From a checkpoint of a small image classifier.
Model: 3M parameters, activation relu.
Training: 13600 steps, batches of 64, held-out accuracy 100%.
Data: trained on rendered dice on a table, 145000 training examples, 6.0 epochs.
Rows from block 4 of a small image classifier, named by matrix and row number. Rows with one number belong to one channel. Each number is 200 + 20 x the weight over its row's rms, rounded and kept within 0 to 999. All counts start at 0.
Before each channel's rows are labels from the 100 images, of 14976, where the channel reaches its highest value: "peak on" is the class under the peak. Only what is clearly more common there than usual is listed. The data: rendered dice on a table.
# convs0: first 3x3 conv (model.blocks.4.convs.0.weight, 64x64x3x3, each kernel summed), inputs 0-63
# convs1: second 3x3 conv (model.blocks.4.convs.1.weight, 64x64x3x3, transposed, each kernel summed), outputs 0-63

peak on: die with four on top; die with five on top
convs0.61,203,232,227,180,185,191,214,197,197,218,213,218,211,220,236,209,196,205,261,211,185,203,195,225,201,197,213,213,201,225,214,184,198,237,207,205,222,217,184,210,226,185,200,223,199,220,218,214,198,189,193,207,190,199,222,183,272,204,173,191,198,171,232,209
convs1.61,197,196,205,214,205,203,199,197,79,193,201,187,196,190,199,199,192,225,195,195,187,193,224,149,177,198,212,204,182,199,226,189,211,197,203,200,195,197,201,213,199,198,206,193,198,196,200,197,172,215,200,179,194,200,211,199,196,189,203,209,210,213,241,203

peak on: die with four on top; die with five on top
convs0.33,190,207,169,201,260,206,223,213,210,199,202,234,210,245,215,198,198,201,193,192,195,233,199,207,221,225,266,211,203,206,205,206,197,198,196,235,204,204,246,204,195,226,183,206,193,198,213,177,202,237,213,216,190,187,187,196,207,220,195,236,198,203,202,220
convs1.33,203,197,214,207,196,206,248,209,194,199,200,246,201,193,189,190,199,159,199,205,210,183,195,106,192,181,229,229,180,181,175,177,199,198,203,200,191,196,185,198,194,189,198,232,194,201,196,168,213,211,199,178,202,183,219,188,230,197,194,213,188,193,203,208

peak on: die with four on top
convs0.18,256,214,203,197,260,199,247,200,194,207,198,234,201,235,214,201,214,200,228,197,210,192,190,203,202,197,196,204,195,206,214,218,203,175,187,205,210,193,206,216,210,266,196,191,188,212,239,197,187,208,199,202,213,153,195,204,200,184,186,230,211,197,198,203
convs1.18,190,196,196,171,199,201,171,206,191,197,200,196,201,201,206,197,186,178,209,195,196,195,214,202,199,196,194,196,169,179,212,149,206,215,210,203,190,201,185,204,201,185,193,251,197,200,205,198,128,218,203,199,196,214,215,182,190,201,206,201,239,194,217,280

peak on: die with five on top; die with three on top
convs0.25,181,204,191,207,179,157,200,206,202,194,217,194,203,190,174,208,226,220,148,124,197,200,165,161,181,223,192,198,207,203,191,160,195,182,198,187,203,179,167,189,197,191,225,177,231,181,198,205,208,200,204,202,178,187,192,209,186,205,217,182,199,207,200,193
convs1.25,197,190,195,207,167,201,199,209,217,204,185,199,197,219,199,154,165,228,218,200,188,182,191,170,205,190,197,192,197,206,195,196,202,203,188,192,155,223,187,199,213,150,212,203,204,195,191,199,220,100,197,203,192,197,200,217,202,211,209,200,202,199,196,184

peak on: die with five on top; die with three on top
convs0.60,288,196,215,173,210,197,212,217,201,205,198,207,191,211,202,205,214,195,191,200,232,201,220,225,227,197,218,215,197,199,196,247,198,210,190,197,203,202,195,199,196,218,160,216,169,228,192,195,212,191,217,175,234,204,193,189,197,157,178,180,201,179,195,211
convs1.60,167,208,200,205,198,213,203,219,175,206,205,194,200,202,205,201,176,195,198,205,203,183,202,102,178,187,190,185,192,198,218,186,200,199,196,200,196,232,199,201,207,185,200,198,204,201,193,197,208,211,200,190,200,193,207,186,200,200,198,205,292,207,221,191

peak on: die with five on top
convs0.36,223,188,175,205,189,202,194,200,209,205,207,221,201,194,211,194,199,240,194,183,227,182,190,252,198,166,194,202,239,198,199,209,204,198,205,164,208,250,221,227,215,194,212,215,184,220,192,170,250,179,205,241,204,199,191,213,211,244,213,201,195,189,193,209
convs1.36,189,194,196,211,213,201,222,211,180,196,208,194,202,203,191,204,188,192,198,210,201,186,215,115,209,198,199,199,96,191,237,192,217,205,201,199,194,202,203,198,202,194,198,197,201,202,195,205,212,208,199,173,199,203,204,186,200,198,224,201,199,218,229,206

peak on: die with five on top; die with three on top
convs0.41,220,199,197,214,197,220,198,212,198,193,210,200,199,199,183,191,196,291,233,192,209,209,206,191,194,209,214,168,223,203,184,204,204,190,208,173,247,190,236,189,234,200,199,195,227,219,209,201,207,200,194,196,172,200,189,242,191,194,232,200,203,214,205,171
convs1.41,201,219,195,197,166,190,201,218,217,190,197,196,199,201,192,201,195,219,211,194,196,178,197,118,198,198,199,163,98,207,195,175,171,200,197,200,195,205,189,200,197,197,195,198,193,207,197,199,216,205,191,181,182,209,201,221,198,208,200,199,192,201,198,199

peak on: die with four on top; die with five on top
convs0.19,199,188,170,207,239,199,189,190,195,225,198,188,185,174,161,181,190,191,224,152,249,194,194,239,210,170,167,190,222,213,202,203,179,202,161,191,208,201,233,198,185,198,197,194,191,205,213,212,244,172,184,202,212,213,211,206,221,211,209,204,197,175,190,178
convs1.19,177,223,208,198,156,209,218,191,167,168,200,222,196,222,236,184,196,191,204,198,149,159,232,146,183,186,210,204,166,184,223,185,202,193,209,199,194,204,209,200,205,159,200,218,197,198,191,200,198,202,196,180,161,191,189,193,188,198,207,194,173,216,224,203

peak on: die with four on top
convs0.23,279,200,213,186,185,249,197,187,203,202,201,209,193,188,203,197,200,190,173,199,179,187,203,190,172,201,197,199,212,197,195,291,199,204,185,207,200,215,222,191,210,205,209,200,202,188,196,203,206,202,199,188,252,198,214,186,200,199,212,204,206,200,193,210
convs1.23,199,205,200,192,200,220,214,218,188,208,204,206,202,201,206,200,187,190,211,219,224,198,219,169,199,192,198,170,185,184,211,146,200,204,211,199,228,241,206,195,217,175,206,197,202,205,197,197,203,199,199,195,208,194,205,201,210,199,206,199,310,192,228,208

peak on: die with five on top; die with three on top
convs0.59,191,185,183,218,272,203,202,188,206,195,195,205,221,193,180,213,233,188,201,189,201,232,202,198,242,210,185,208,259,191,183,206,185,234,210,213,214,183,197,217,177,224,199,223,193,190,209,194,213,194,215,205,173,192,224,192,219,237,201,190,201,213,192,239
convs1.59,197,213,228,197,199,211,197,197,196,218,197,224,201,251,219,196,155,190,200,202,206,186,219,192,197,194,232,196,192,139,217,181,240,206,195,210,204,208,195,198,224,182,204,234,200,200,200,192,162,167,218,180,194,195,206,197,230,179,205,217,199,202,257,195

peak on: die with five on top; die with three on top
convs0.13,214,193,219,205,190,177,245,189,189,174,202,208,195,215,231,203,258,195,243,189,181,199,198,236,203,199,213,199,213,201,232,254,199,238,174,205,163,210,196,214,165,212,197,192,176,179,224,205,202,194,189,205,195,202,199,191,205,198,211,220,205,175,188,216
convs1.13,195,202,198,194,192,217,191,200,184,198,201,189,197,199,199,195,193,192,224,200,200,190,206,192,195,151,171,168,205,151,204,193,203,214,237,227,239,203,194,238,250,153,243,203,215,196,199,200,152,209,203,194,193,193,200,243,202,203,204,218,201,205,211,186

peak on: die with five on top; die with three on top
convs0.1,194,194,224,189,244,197,201,148,207,195,187,177,205,223,200,198,189,161,191,195,220,203,191,205,236,197,224,191,273,203,199,205,200,204,204,186,200,167,224,199,199,197,213,183,194,203,185,194,200,206,200,240,203,198,200,210,250,201,248,210,201,199,189,201
convs1.1,197,198,210,208,188,220,215,206,158,197,196,189,192,202,193,164,187,171,198,206,207,184,218,124,166,178,211,177,231,188,228,189,200,199,199,197,165,218,202,198,196,167,208,199,198,199,191,209,224,205,197,140,202,193,205,185,202,199,225,176,215,220,206,182

peak on: die with four on top; die with five on top
convs0.26,243,224,195,204,227,206,210,203,221,227,203,203,201,177,237,202,202,178,254,208,233,199,208,226,167,198,229,201,204,231,197,214,246,196,204,237,217,201,194,226,214,198,203,199,196,260,194,210,201,201,202,180,203,220,191,193,201,188,209,223,205,198,218,186
convs1.26,184,221,195,183,200,197,189,198,144,222,203,200,197,194,193,194,189,182,197,193,190,185,213,196,196,193,185,206,161,171,198,180,179,198,200,198,237,202,188,206,224,200,269,248,194,189,191,200,181,214,199,188,182,200,225,238,191,189,199,212,207,187,219,252

peak on: die with four on top; die with five on top
convs0.24,213,231,209,176,177,198,203,209,204,196,197,210,203,233,189,195,196,184,189,238,209,185,204,257,174,204,209,197,184,198,189,212,192,208,225,193,193,229,209,208,200,147,207,229,215,169,185,183,190,210,196,191,238,200,203,227,213,194,215,191,197,183,193,267
convs1.24,192,203,194,207,226,205,206,199,116,200,189,198,196,197,197,184,195,194,214,199,191,180,207,112,170,172,225,188,186,179,201,190,201,199,195,196,206,211,211,197,183,201,213,201,194,192,198,201,206,202,200,171,173,201,199,195,224,200,188,193,199,234,229,189

peak on: die with four on top; die with five on top
convs0.32,205,198,233,201,255,164,200,222,196,204,198,215,202,256,198,193,197,193,226,197,180,183,235,212,232,188,207,165,175,203,200,256,189,206,192,227,196,215,232,192,186,189,193,225,189,199,194,190,178,203,203,213,165,199,218,192,193,188,222,198,184,189,206,221
convs1.32,212,184,203,213,197,215,194,224,170,202,192,189,199,203,195,188,196,190,182,211,198,191,206,159,126,180,202,180,212,207,207,153,195,208,201,197,170,253,212,203,211,188,198,199,202,190,205,205,227,186,198,157,210,189,207,198,211,196,257,182,219,206,217,193

peak on: die with five on top
convs0.38,215,176,237,194,184,175,194,192,194,193,206,202,153,233,213,169,168,179,212,197,221,176,191,194,205,194,197,184,182,199,197,226,217,183,196,214,209,200,206,206,198,197,214,198,179,217,210,255,190,198,181,255,213,206,214,219,217,247,199,225,181,198,199,230
convs1.38,187,199,199,224,209,216,238,199,121,200,214,175,199,203,202,188,189,191,200,199,194,182,215,194,173,160,226,168,174,201,206,162,203,200,202,207,189,211,210,196,210,128,193,189,194,204,195,195,195,209,194,181,200,191,199,198,204,203,205,194,179,192,237,183

peak on: die with five on top; die with three on top
convs0.31,227,178,219,217,224,194,170,215,153,198,202,220,198,209,239,187,194,228,214,198,170,209,227,192,208,209,165,192,183,197,196,196,234,244,206,216,202,223,181,210,230,183,229,202,214,210,199,201,179,154,192,203,196,198,210,195,232,201,229,211,192,229,212,175
convs1.31,205,198,186,226,195,206,190,205,163,203,197,178,212,203,178,194,191,183,198,199,202,168,219,173,198,188,206,155,181,193,192,167,193,199,191,198,190,191,217,198,188,197,194,204,196,199,169,200,197,210,200,156,202,141,186,202,203,203,224,207,185,152,210,130

peak on: die with five on top; die with three on top
convs0.48,198,202,200,200,191,184,209,212,201,206,176,197,214,206,182,199,202,199,218,204,200,203,200,171,200,207,190,201,328,201,224,203,215,200,192,195,198,197,208,213,204,201,185,196,210,206,203,209,178,227,192,220,199,197,203,222,202,196,209,217,204,203,180,240
convs1.48,211,200,194,211,206,227,203,190,197,215,147,211,195,213,196,193,161,197,236,203,211,191,208,203,201,175,192,178,182,182,205,192,175,226,222,199,190,205,176,199,200,163,214,200,199,200,203,200,110,166,205,182,198,198,202,211,230,175,194,213,193,185,209,196

peak on: die with four on top
convs0.0,308,204,192,192,223,182,196,186,200,195,196,192,197,187,205,202,171,192,168,213,222,196,206,213,202,206,201,197,201,190,206,259,201,225,196,212,199,196,230,188,203,203,203,192,210,205,196,194,198,198,193,196,253,206,193,200,180,193,179,194,198,201,201,199
convs1.0,169,203,187,201,181,267,206,217,178,204,193,198,195,202,189,192,191,190,208,204,201,189,195,150,194,178,194,182,231,163,207,187,188,212,199,213,216,236,191,207,212,188,217,193,204,199,197,192,204,204,200,181,208,193,209,204,186,201,200,195,290,209,214,197

peak on: die with five on top; die with three on top
convs0.29,196,190,192,203,204,268,208,195,195,201,213,221,202,216,175,206,199,192,168,195,214,199,202,191,206,198,203,197,231,203,203,240,187,197,177,231,221,210,219,205,280,199,221,199,224,215,205,189,199,200,219,194,222,195,216,234,228,170,205,208,217,205,214,207
convs1.29,188,203,197,192,135,206,197,211,176,202,196,173,200,195,200,194,193,181,215,200,204,192,212,197,198,182,197,126,181,167,198,192,200,195,205,207,202,201,197,201,212,124,215,198,199,196,192,201,142,199,203,191,194,198,203,236,201,194,205,202,197,190,211,197

peak on: die with four on top
convs0.52,180,197,188,193,188,219,188,196,198,205,201,191,188,184,198,200,186,199,237,195,209,194,193,231,194,194,194,197,200,201,192,152,256,192,207,165,209,197,200,166,192,202,208,171,185,202,214,207,202,196,151,189,203,262,199,270,198,201,195,194,204,200,199,189
convs1.52,165,199,199,192,200,267,193,248,166,196,202,187,202,201,194,198,187,193,218,191,248,184,225,168,188,191,187,205,156,208,201,190,207,200,225,199,191,211,200,221,211,199,212,198,240,229,207,201,149,215,201,194,213,193,204,223,188,201,199,203,207,179,217,189

peak on: die with four on top
convs0.53,264,208,194,159,180,224,217,203,173,203,186,231,194,183,201,172,196,197,197,200,228,190,201,192,172,198,220,196,190,169,198,245,179,201,189,191,183,197,183,193,212,188,209,206,143,212,208,193,204,200,196,193,147,207,186,184,204,203,193,205,220,197,210,229
convs1.53,218,204,201,198,203,208,200,233,196,207,200,188,200,202,206,189,193,194,193,220,190,190,210,165,189,194,192,182,187,196,216,178,248,195,202,200,212,226,201,197,226,179,207,195,204,202,198,200,200,210,198,193,229,197,206,201,202,201,216,193,308,198,253,201

peak on: die with five on top; die with four on top
convs0.63,230,223,201,183,174,198,182,196,190,238,205,192,188,161,198,200,190,215,238,198,206,176,244,248,187,183,201,195,195,228,180,199,216,193,217,172,204,210,178,212,202,191,206,207,203,215,209,214,199,175,176,223,215,240,218,225,178,204,183,192,195,232,240,220
convs1.63,188,203,199,205,197,204,212,202,113,174,204,203,201,206,183,193,184,184,197,215,199,196,200,118,196,195,198,178,130,191,226,177,206,197,197,199,194,197,193,198,195,190,195,212,203,202,195,196,193,213,197,175,200,200,196,207,181,195,205,200,205,203,205,175

peak on: die with five on top; die with three on top
convs0.62,239,201,214,251,208,198,199,227,199,228,239,212,199,203,195,166,216,199,226,205,233,201,217,239,210,212,200,192,183,199,201,220,201,208,200,201,238,201,197,254,216,198,210,205,191,229,199,207,214,200,195,237,212,255,224,179,213,196,200,198,204,190,191,200
convs1.62,197,193,197,185,195,202,204,198,192,175,175,226,201,198,205,199,184,155,197,201,206,193,202,82,183,179,198,201,160,196,216,175,202,211,201,203,197,197,192,186,198,188,190,199,194,204,196,204,187,190,195,159,200,202,198,200,202,188,195,191,186,209,215,186

peak on: die with four on top; die with five on top
convs0.16,184,245,201,203,182,235,212,168,210,206,207,192,207,184,200,224,219,195,194,189,207,196,200,208,201,200,207,219,208,217,239,212,239,224,218,228,198,200,194,204,216,218,176,192,194,228,169,199,194,201,212,231,210,254,190,273,202,200,209,197,194,185,202,206
convs1.16,194,198,193,193,199,215,195,202,176,222,200,193,200,198,201,193,184,198,231,200,218,197,202,194,195,187,188,199,154,185,203,196,221,204,246,204,264,208,195,206,205,198,229,227,240,210,207,200,113,204,206,195,188,181,209,187,199,193,189,204,213,198,205,228

peak on: die with five on top; die with three on top
convs0.3,206,204,207,178,200,217,230,204,199,230,204,219,204,217,184,221,203,205,200,229,237,168,205,237,230,190,203,206,208,208,199,229,195,220,238,203,199,152,219,215,242,217,197,194,216,215,175,152,217,225,216,200,222,199,187,202,203,173,205,219,231,201,201,227
convs1.3,203,205,203,201,200,201,202,201,195,195,201,212,202,196,194,196,194,198,190,207,201,179,215,61,173,173,203,199,188,201,219,181,202,197,191,199,201,204,195,199,200,193,201,206,202,192,197,202,206,190,198,161,205,202,198,198,201,200,205,220,205,206,220,202

peak on: die with five on top
convs0.49,223,199,203,207,194,198,200,183,203,193,196,199,198,196,190,200,193,291,184,189,195,201,221,210,207,198,221,169,201,192,198,310,195,192,204,202,197,198,215,183,203,198,205,197,207,189,196,201,207,199,198,203,205,197,190,197,205,204,217,195,198,199,206,193
convs1.49,193,220,198,207,193,203,217,204,208,206,200,207,199,199,197,185,192,193,201,193,200,171,202,148,184,189,211,196,239,194,207,160,204,200,202,199,206,221,211,199,199,185,208,200,200,196,196,199,268,200,200,195,168,191,203,198,200,205,253,180,283,214,212,194

peak on: die with five on top
convs0.17,244,181,202,206,184,166,134,189,192,208,196,195,173,231,179,200,176,211,222,184,195,184,197,177,246,191,188,197,208,195,174,254,218,217,222,189,195,200,214,187,213,194,195,196,187,230,207,208,207,185,186,222,182,214,212,215,218,207,201,193,188,174,180,187
convs1.17,188,202,188,202,198,214,200,213,201,202,204,181,198,195,179,188,182,186,226,198,199,165,212,129,123,181,183,160,193,212,203,187,207,223,203,222,195,206,195,203,201,188,210,192,201,202,192,201,181,205,196,137,186,181,197,204,203,203,205,221,188,195,207,174

peak on: die with five on top; die with three on top
convs0.37,201,241,248,210,202,200,200,210,198,206,191,196,199,222,233,189,199,198,197,186,236,198,204,286,207,198,264,200,198,234,215,209,201,202,190,221,178,194,214,229,203,201,206,207,204,196,206,197,200,231,195,201,214,204,211,196,214,193,225,203,191,191,213,183
convs1.37,198,197,200,201,197,201,210,196,120,209,182,273,192,183,193,195,196,173,198,202,202,191,212,148,200,131,206,219,176,193,198,188,196,173,190,198,200,196,190,220,185,197,196,207,193,197,194,192,202,217,200,202,199,205,202,193,222,200,201,211,200,203,215,220

peak on: die with five on top
convs0.56,193,183,195,203,212,213,209,203,203,203,213,193,229,223,199,201,205,201,215,226,190,198,203,172,204,196,209,212,203,201,195,227,214,200,213,212,253,180,236,208,217,265,197,198,212,281,205,217,181,216,202,221,183,191,223,222,211,205,192,168,212,204,194,201
convs1.56,192,182,204,204,185,191,208,204,205,175,197,192,193,202,196,166,185,168,197,182,198,175,206,191,197,161,209,192,195,195,207,156,190,221,194,212,200,198,196,207,196,149,199,206,193,191,193,197,205,170,184,101,201,189,199,198,222,197,200,220,175,187,195,183

peak on: die with four on top; die with five on top
convs0.45,216,198,200,202,197,201,199,192,189,221,206,201,201,201,228,203,201,194,229,198,223,189,192,209,198,210,199,201,202,208,200,205,224,267,239,202,255,195,198,220,232,202,208,200,198,236,226,190,195,199,252,195,219,248,209,220,201,177,196,197,194,246,201,197
convs1.45,193,196,199,175,149,194,185,201,174,182,200,192,193,200,231,197,190,194,197,198,200,194,209,201,197,195,187,164,175,192,203,194,209,183,211,200,197,201,200,200,203,178,212,198,251,195,205,199,142,208,201,193,196,193,201,270,200,202,195,205,200,130,184,197

peak on: die with four on top
convs0.42,204,227,198,194,202,195,186,184,203,216,210,193,204,205,180,217,208,189,184,170,207,196,208,290,181,204,199,216,191,171,198,210,193,220,175,221,189,202,233,216,200,216,197,181,200,194,181,201,212,179,203,209,265,199,206,170,202,196,216,182,211,205,187,232
convs1.42,200,202,216,205,195,205,204,198,108,202,196,236,198,209,203,199,195,190,198,202,203,183,224,122,193,192,236,207,153,202,221,187,197,196,206,200,196,200,180,192,193,192,202,210,192,192,194,195,193,210,208,162,195,190,212,196,214,200,209,196,202,206,219,220

peak on: die with five on top; die with three on top
convs0.44,221,188,206,202,201,196,186,191,194,198,204,194,217,180,176,191,239,216,220,197,186,202,204,247,199,186,208,210,198,208,209,225,207,218,234,217,234,202,204,214,212,199,188,228,192,205,185,194,212,184,210,281,207,233,221,225,179,186,202,186,200,221,172,241
convs1.44,180,202,219,204,214,213,199,199,174,208,201,226,197,218,192,194,141,173,197,207,207,182,219,110,175,196,223,167,197,180,221,187,198,201,192,197,192,202,190,213,212,193,225,230,217,197,187,197,185,212,202,175,177,179,208,192,232,197,199,199,191,200,221,192

peak on: die with five on top
convs0.47,218,249,234,208,211,201,194,238,209,194,198,210,192,190,214,192,189,215,227,210,187,202,192,215,171,204,217,190,167,227,194,195,207,207,209,204,245,192,227,203,231,191,190,201,215,192,224,221,189,250,154,190,191,211,195,234,193,227,166,205,187,212,202,227
convs1.47,207,194,191,205,206,197,199,201,140,195,199,181,199,204,195,193,195,178,200,206,198,196,210,77,187,181,217,191,150,208,208,190,199,193,200,200,198,200,198,187,190,199,194,206,185,205,197,187,195,209,198,169,202,202,197,206,200,201,201,200,193,193,201,197

peak on: die with five on top; die with three on top
convs0.39,196,197,190,213,196,206,201,213,213,194,245,231,209,200,204,243,238,210,203,198,182,224,198,200,200,245,180,236,194,198,199,182,196,192,187,200,237,197,183,180,238,221,219,198,243,197,204,239,198,207,224,196,180,192,227,193,193,255,197,193,185,187,205,203
convs1.39,194,193,202,204,138,174,193,207,194,188,171,189,201,200,219,195,173,202,216,192,198,172,213,179,159,187,203,193,193,181,196,174,225,210,182,204,141,193,192,220,199,203,184,208,196,200,178,219,209,189,191,171,214,189,186,219,202,211,262,197,196,158,200,198

peak on: die with five on top; die with three on top
convs0.27,199,186,181,227,203,162,200,193,194,230,202,190,189,180,177,199,193,194,182,197,192,197,183,201,205,192,194,210,290,216,194,207,208,193,209,177,195,133,214,196,203,207,205,199,215,202,252,203,191,204,216,188,199,179,207,201,212,200,189,206,203,207,174,173
convs1.27,173,194,211,160,193,209,220,150,192,202,195,174,200,187,206,191,181,188,208,196,216,175,234,195,193,157,198,166,196,194,213,196,208,195,204,206,190,209,190,212,198,169,228,186,191,181,219,191,185,190,209,186,229,185,144,206,205,192,254,220,182,195,232,200

peak on: die with five on top; die with four on top
convs0.4,201,206,220,212,184,184,230,204,156,210,182,207,222,197,209,197,209,197,204,206,181,202,215,195,216,208,189,241,293,206,198,215,207,174,181,210,207,212,200,207,200,212,188,222,186,202,206,192,200,210,207,237,209,194,227,177,233,201,205,192,210,185,190,243
convs1.4,192,232,199,214,204,207,200,195,210,204,189,195,204,239,211,194,158,193,201,211,208,189,226,180,172,204,175,188,178,193,228,190,250,209,189,199,195,235,189,197,197,138,185,246,201,186,204,205,185,207,207,171,219,194,198,200,215,189,236,227,183,184,212,169

peak on: die with five on top; die with three on top
convs0.6,204,223,228,217,193,201,204,213,248,211,205,192,217,230,234,203,220,210,186,208,205,203,203,261,199,206,238,208,204,210,204,207,195,208,241,186,188,197,236,205,195,224,186,196,202,193,190,190,199,201,203,225,207,202,182,203,221,191,269,227,204,225,208,215
convs1.6,199,208,202,197,203,203,205,201,109,201,197,245,192,211,136,195,186,182,210,209,211,193,213,128,203,178,209,198,168,180,223,191,193,197,197,199,197,198,205,215,182,188,202,204,198,189,192,198,211,217,199,185,187,199,205,194,194,202,198,202,197,207,196,188

peak on: die with four on top; die with five on top
convs0.15,211,217,204,220,256,198,205,203,191,205,220,202,214,182,199,207,181,196,268,249,236,203,206,213,207,188,202,202,198,194,227,212,225,163,191,219,242,200,170,209,196,201,196,211,194,196,206,201,197,199,196,228,209,244,216,200,203,226,173,188,204,186,191,193
convs1.15,201,247,199,212,199,208,216,190,183,234,202,182,196,211,176,192,198,190,233,212,191,194,210,165,176,198,187,209,190,189,230,154,249,217,186,214,183,199,194,209,186,165,196,247,198,192,210,200,136,199,200,183,198,203,201,199,219,182,196,209,200,193,229,201

peak on: die with five on top; die with three on top
convs0.5,190,213,197,193,194,203,192,159,142,187,201,229,156,179,209,164,163,211,157,192,197,236,177,223,188,196,214,181,203,200,213,234,204,195,204,200,198,210,217,200,199,160,211,212,193,202,199,173,198,193,179,218,191,188,202,188,190,204,209,217,169,211,235,222
convs1.5,191,200,229,204,214,207,218,199,188,218,191,207,197,182,192,189,189,188,212,202,204,173,224,120,204,181,263,204,192,198,218,162,189,199,194,204,191,214,212,204,204,178,203,247,202,193,197,204,236,223,199,181,199,185,222,195,228,191,222,205,186,207,201,228

peak on: die with five on top
convs0.40,246,202,222,196,201,175,222,218,189,222,211,252,202,229,178,212,202,209,208,213,218,201,213,214,189,207,162,194,193,219,236,213,198,213,208,208,211,235,196,207,246,193,245,205,207,200,215,191,215,197,181,212,207,200,230,236,228,232,194,211,196,217,214,214
convs1.40,194,200,196,198,173,202,189,230,161,199,209,196,209,199,202,208,194,197,216,198,199,184,215,85,202,202,205,181,168,195,241,176,205,196,198,201,197,197,178,198,195,183,184,203,203,203,201,204,195,201,200,169,178,197,196,199,200,189,214,202,203,167,211,190

peak on: die with four on top; die with five on top
convs0.43,200,212,217,201,258,201,205,200,189,202,208,214,205,204,221,200,200,187,195,224,183,199,208,176,193,197,201,200,169,211,196,201,227,208,206,217,198,209,153,191,194,204,193,200,189,199,179,197,179,179,201,274,202,242,221,197,223,206,226,159,192,185,180,242
convs1.43,194,198,204,217,200,225,197,197,138,218,202,276,196,211,173,194,171,190,205,225,222,199,220,198,191,186,169,175,194,167,242,191,206,184,193,197,198,192,191,217,187,163,197,232,199,198,201,201,193,218,201,177,204,185,200,198,225,197,213,219,200,198,222,179

peak on: die with five on top; die with three on top
convs0.22,184,232,212,199,194,142,218,197,192,203,192,207,215,198,220,205,199,199,172,242,189,200,206,183,185,200,196,201,208,222,239,179,201,253,238,215,193,242,143,195,182,200,200,206,197,178,200,201,195,200,197,206,211,210,202,213,187,176,196,186,188,157,197,189
convs1.22,184,211,216,207,201,236,193,198,163,222,202,242,197,231,191,196,174,196,227,209,209,197,207,201,186,186,224,171,195,167,204,198,215,202,195,233,196,199,182,212,180,196,197,244,199,200,200,202,183,217,204,191,191,173,220,208,271,193,198,232,213,197,218,239

peak on: die with four on top; die with five on top
convs0.50,213,230,209,204,194,198,210,205,207,257,202,215,203,192,210,212,206,200,294,213,224,202,203,202,201,197,210,212,201,204,212,202,228,210,227,214,215,202,203,205,202,209,181,207,163,225,227,198,205,204,200,194,227,256,205,185,201,212,203,183,208,219,191,198
convs1.50,197,239,200,173,168,214,176,209,182,184,205,197,196,192,215,198,194,185,197,195,203,188,213,188,197,199,174,192,179,194,203,184,221,207,195,201,192,202,186,182,231,196,195,204,274,174,200,193,153,205,197,193,201,193,193,268,200,203,197,193,211,152,194,183

peak on: die with five on top; die with four on top
convs0.20,206,190,193,197,190,219,190,191,220,248,199,196,198,206,205,201,200,199,215,197,194,184,202,206,201,193,184,207,197,239,206,201,206,213,210,203,204,182,178,235,295,197,230,191,207,186,218,197,201,197,205,192,207,238,184,252,201,201,212,203,196,233,174,200
convs1.20,177,202,202,197,193,202,198,197,158,184,189,197,199,200,206,192,194,197,193,197,211,189,225,202,197,192,178,181,182,202,209,188,223,249,177,200,183,212,204,198,194,197,230,209,307,183,195,188,177,191,200,193,214,194,193,251,199,202,200,207,201,201,202,196

peak on: die with five on top; die with three on top
convs0.10,220,205,207,249,231,203,200,218,182,217,226,195,194,264,212,196,200,175,201,218,209,193,204,225,253,199,226,197,211,223,205,231,200,231,189,195,192,191,243,214,187,200,214,208,190,192,184,217,220,199,200,220,245,206,182,179,205,213,180,188,204,206,193,201
convs1.10,191,200,198,209,191,196,222,197,153,198,203,190,201,198,190,188,196,174,200,208,202,151,203,139,162,196,218,192,207,200,208,173,196,202,199,204,205,213,210,198,214,181,199,204,190,181,192,202,220,205,198,102,193,194,200,194,202,201,218,200,180,206,208,189